From a checkpoint of a small segmentation model.
Training: batches of 128, held-out accuracy 100%.
Rows from block 3 of the decoder of a small segmentation model, named by matrix and row number. Rows with one number belong to one channel. Each number is 200 + 20 x the weight over its row's rms, rounded and kept within 0 to 999. All counts start at 0.
After each channel's rows are labels from the 100 images, of 14976, where the channel reaches its highest value: "peak on" is the class under the peak. Only what is clearly more common there than usual is listed. The data: rendered made-up planets. In brackets: how many of the 100, against the usual share in percent.
# convs0: first 3x3 conv (decoder.decb.0.1.convs.0.weight, 96x96x3x3, each kernel summed), inputs 0-95
# convs1: second 3x3 conv (decoder.decb.0.1.convs.1.weight, 96x96x3x3, transposed, each kernel summed), outputs 0-95

convs0.6,182,178,191,214,184,196,193,251,181,213,206,185,198,183,250,218,175,169,238,210,195,217,200,236,178,197,194,166,175,166,198,202,225,181,169,182,219,214,176,190,173,167,201,210,195,164,196,179,216,218,194,193,191,200,213,168,173,178,187,209,198,209,188,194,205,189,221,236,174,190,214,220,188,180,173,216,184,190,177,183,187,200,220,193,193,214,193,162,191,213,190,206,195,150,191,202
convs1.6,236,242,209,220,197,190,191,149,206,188,191,188,191,205,165,183,198,241,163,186,207,189,188,174,213,196,189,203,197,220,216,188,151,227,193,206,224,176,203,189,200,227,180,200,210,218,200,237,198,172,206,207,206,185,176,213,214,188,204,172,207,180,220,263,194,203,172,168,206,219,184,202,224,214,221,195,201,229,193,203,213,206,190,208,207,212,176,211,197,214,206,200,205,241,178,165
peak on: planet (100 vs 23.7)

convs0.79,238,193,215,198,210,220,207,207,241,216,218,174,211,193,180,174,180,232,210,191,212,203,143,184,208,214,217,216,220,179,170,179,214,193,179,208,217,169,201,192,207,211,205,202,211,198,191,200,178,198,156,186,203,218,222,178,229,195,214,192,177,191,212,142,190,229,184,217,159,186,159,199,204,205,206,174,208,184,201,182,223,205,227,188,164,218,207,187,222,206,201,190,211,199,177,233
convs1.79,178,196,226,201,211,190,197,174,181,185,201,226,203,225,227,176,222,206,204,206,213,198,229,188,205,196,198,189,197,186,246,195,198,195,198,195,213,186,216,179,223,173,173,212,200,196,212,211,210,181,230,200,188,148,194,218,152,212,185,211,207,219,181,238,176,182,204,191,207,210,220,200,164,211,172,223,203,251,166,236,205,195,166,216,219,176,180,218,193,152,196,224,217,197,199,200
peak on: planet (83 vs 23.7)

convs0.74,196,194,196,168,192,185,164,169,218,200,184,194,195,178,213,171,195,185,214,209,192,204,227,200,175,173,211,191,186,203,313,186,169,205,193,212,193,208,210,199,193,207,204,211,198,214,198,206,193,179,193,230,212,207,205,199,181,190,210,187,213,209,215,207,199,215,213,196,211,183,210,188,175,219,187,199,197,198,210,209,155,184,216,243,201,218,192,200,189,166,211,187,214,215,238,167
convs1.74,204,184,185,213,174,196,206,219,192,218,231,208,210,186,171,219,173,200,189,188,178,156,252,200,195,219,187,214,216,200,175,178,205,220,206,175,210,221,163,191,207,159,204,222,209,161,209,174,185,205,207,154,189,232,200,205,222,211,209,220,176,208,210,223,212,172,185,208,193,214,213,217,222,190,203,214,203,220,223,224,216,201,184,259,203,194,222,198,196,225,185,225,189,200,167,179
peak on: ring (34 vs 3.2)

convs0.65,211,224,230,196,179,196,211,205,226,153,183,183,221,197,185,234,236,196,207,205,207,213,212,211,186,211,221,205,182,181,158,215,188,203,207,198,202,152,196,201,187,169,208,220,200,170,227,210,236,208,184,198,202,207,152,206,203,184,228,225,191,234,219,225,194,181,196,227,203,189,210,160,218,167,184,222,195,211,169,187,207,222,217,227,205,229,194,185,172,187,179,228,184,208,189,186
convs1.65,199,170,177,181,203,177,193,193,137,238,192,212,166,193,194,170,196,231,195,202,190,175,182,191,210,206,161,191,216,182,228,228,211,185,202,218,188,173,185,190,207,172,205,166,152,186,208,191,164,181,202,209,206,187,252,176,210,228,207,182,218,205,186,203,210,195,210,171,204,205,196,215,197,204,190,170,228,181,221,192,180,208,193,225,194,211,193,178,200,181,225,177,200,167,194,187
peak on: planet (96 vs 23.7)

convs0.47,215,222,159,196,217,223,206,190,170,186,202,189,222,216,199,197,219,186,216,177,187,174,198,177,189,223,201,198,219,192,143,192,194,213,199,190,194,176,234,210,196,205,259,247,198,184,217,202,215,209,231,178,201,200,184,188,170,192,168,201,215,197,159,229,200,182,204,191,231,214,190,185,219,204,205,214,208,199,182,220,222,191,177,170,226,208,158,167,195,210,209,193,198,193,236,187
convs1.47,196,204,187,228,197,201,168,229,192,180,190,209,173,187,180,173,174,195,194,245,203,235,203,199,205,187,207,174,183,203,228,193,181,185,201,241,196,210,207,212,181,188,190,175,204,213,194,230,171,174,201,249,239,197,221,201,191,210,228,173,181,204,215,191,167,184,193,192,206,187,213,204,167,191,184,190,168,187,203,181,159,212,201,206,153,166,234,196,217,193,172,185,199,175,202,216
peak on: planet (97 vs 23.7)

convs0.54,204,228,195,229,228,216,226,209,153,202,210,209,208,200,190,227,199,201,178,191,209,188,186,194,253,186,203,202,201,198,128,216,230,211,211,205,203,211,185,195,215,183,204,159,194,155,213,196,179,209,203,221,169,184,203,218,206,211,199,195,199,172,207,203,199,177,192,208,201,225,187,220,225,200,229,184,198,201,214,207,221,209,169,146,207,192,210,217,209,220,206,220,191,197,149,213
convs1.54,213,184,188,219,185,203,211,203,221,197,225,211,228,207,181,186,183,178,219,189,174,184,245,230,149,200,206,200,227,189,216,197,172,230,172,201,216,258,175,196,173,200,159,228,189,183,180,192,214,223,213,209,215,190,192,221,209,185,212,259,166,204,192,205,197,203,177,216,201,193,230,204,203,193,184,218,197,196,190,197,206,196,198,214,204,223,220,170,187,235,206,211,176,207,225,219
peak on: planet (99 vs 23.7)

convs0.33,179,188,214,187,194,187,205,192,207,210,206,192,182,206,212,181,219,213,199,209,193,183,192,225,207,202,208,174,207,207,187,181,208,193,179,204,232,190,205,202,193,191,180,202,214,199,196,187,162,215,173,173,183,187,209,190,170,219,208,204,170,209,192,267,201,219,198,221,244,202,192,255,217,211,204,186,210,217,185,204,218,183,206,200,191,196,118,207,210,222,146,184,217,220,183,213
convs1.33,209,193,212,244,171,211,234,239,214,207,194,200,193,188,228,212,204,169,216,175,187,249,192,207,191,186,234,183,184,185,203,197,186,196,165,195,184,188,186,197,236,183,201,207,192,169,233,193,197,201,183,208,216,213,214,202,221,215,238,212,225,180,180,143,229,180,192,204,200,225,212,199,177,224,210,187,194,197,210,180,200,189,226,217,205,235,170,192,191,175,236,225,193,176,212,190
peak on: planet (100 vs 23.7)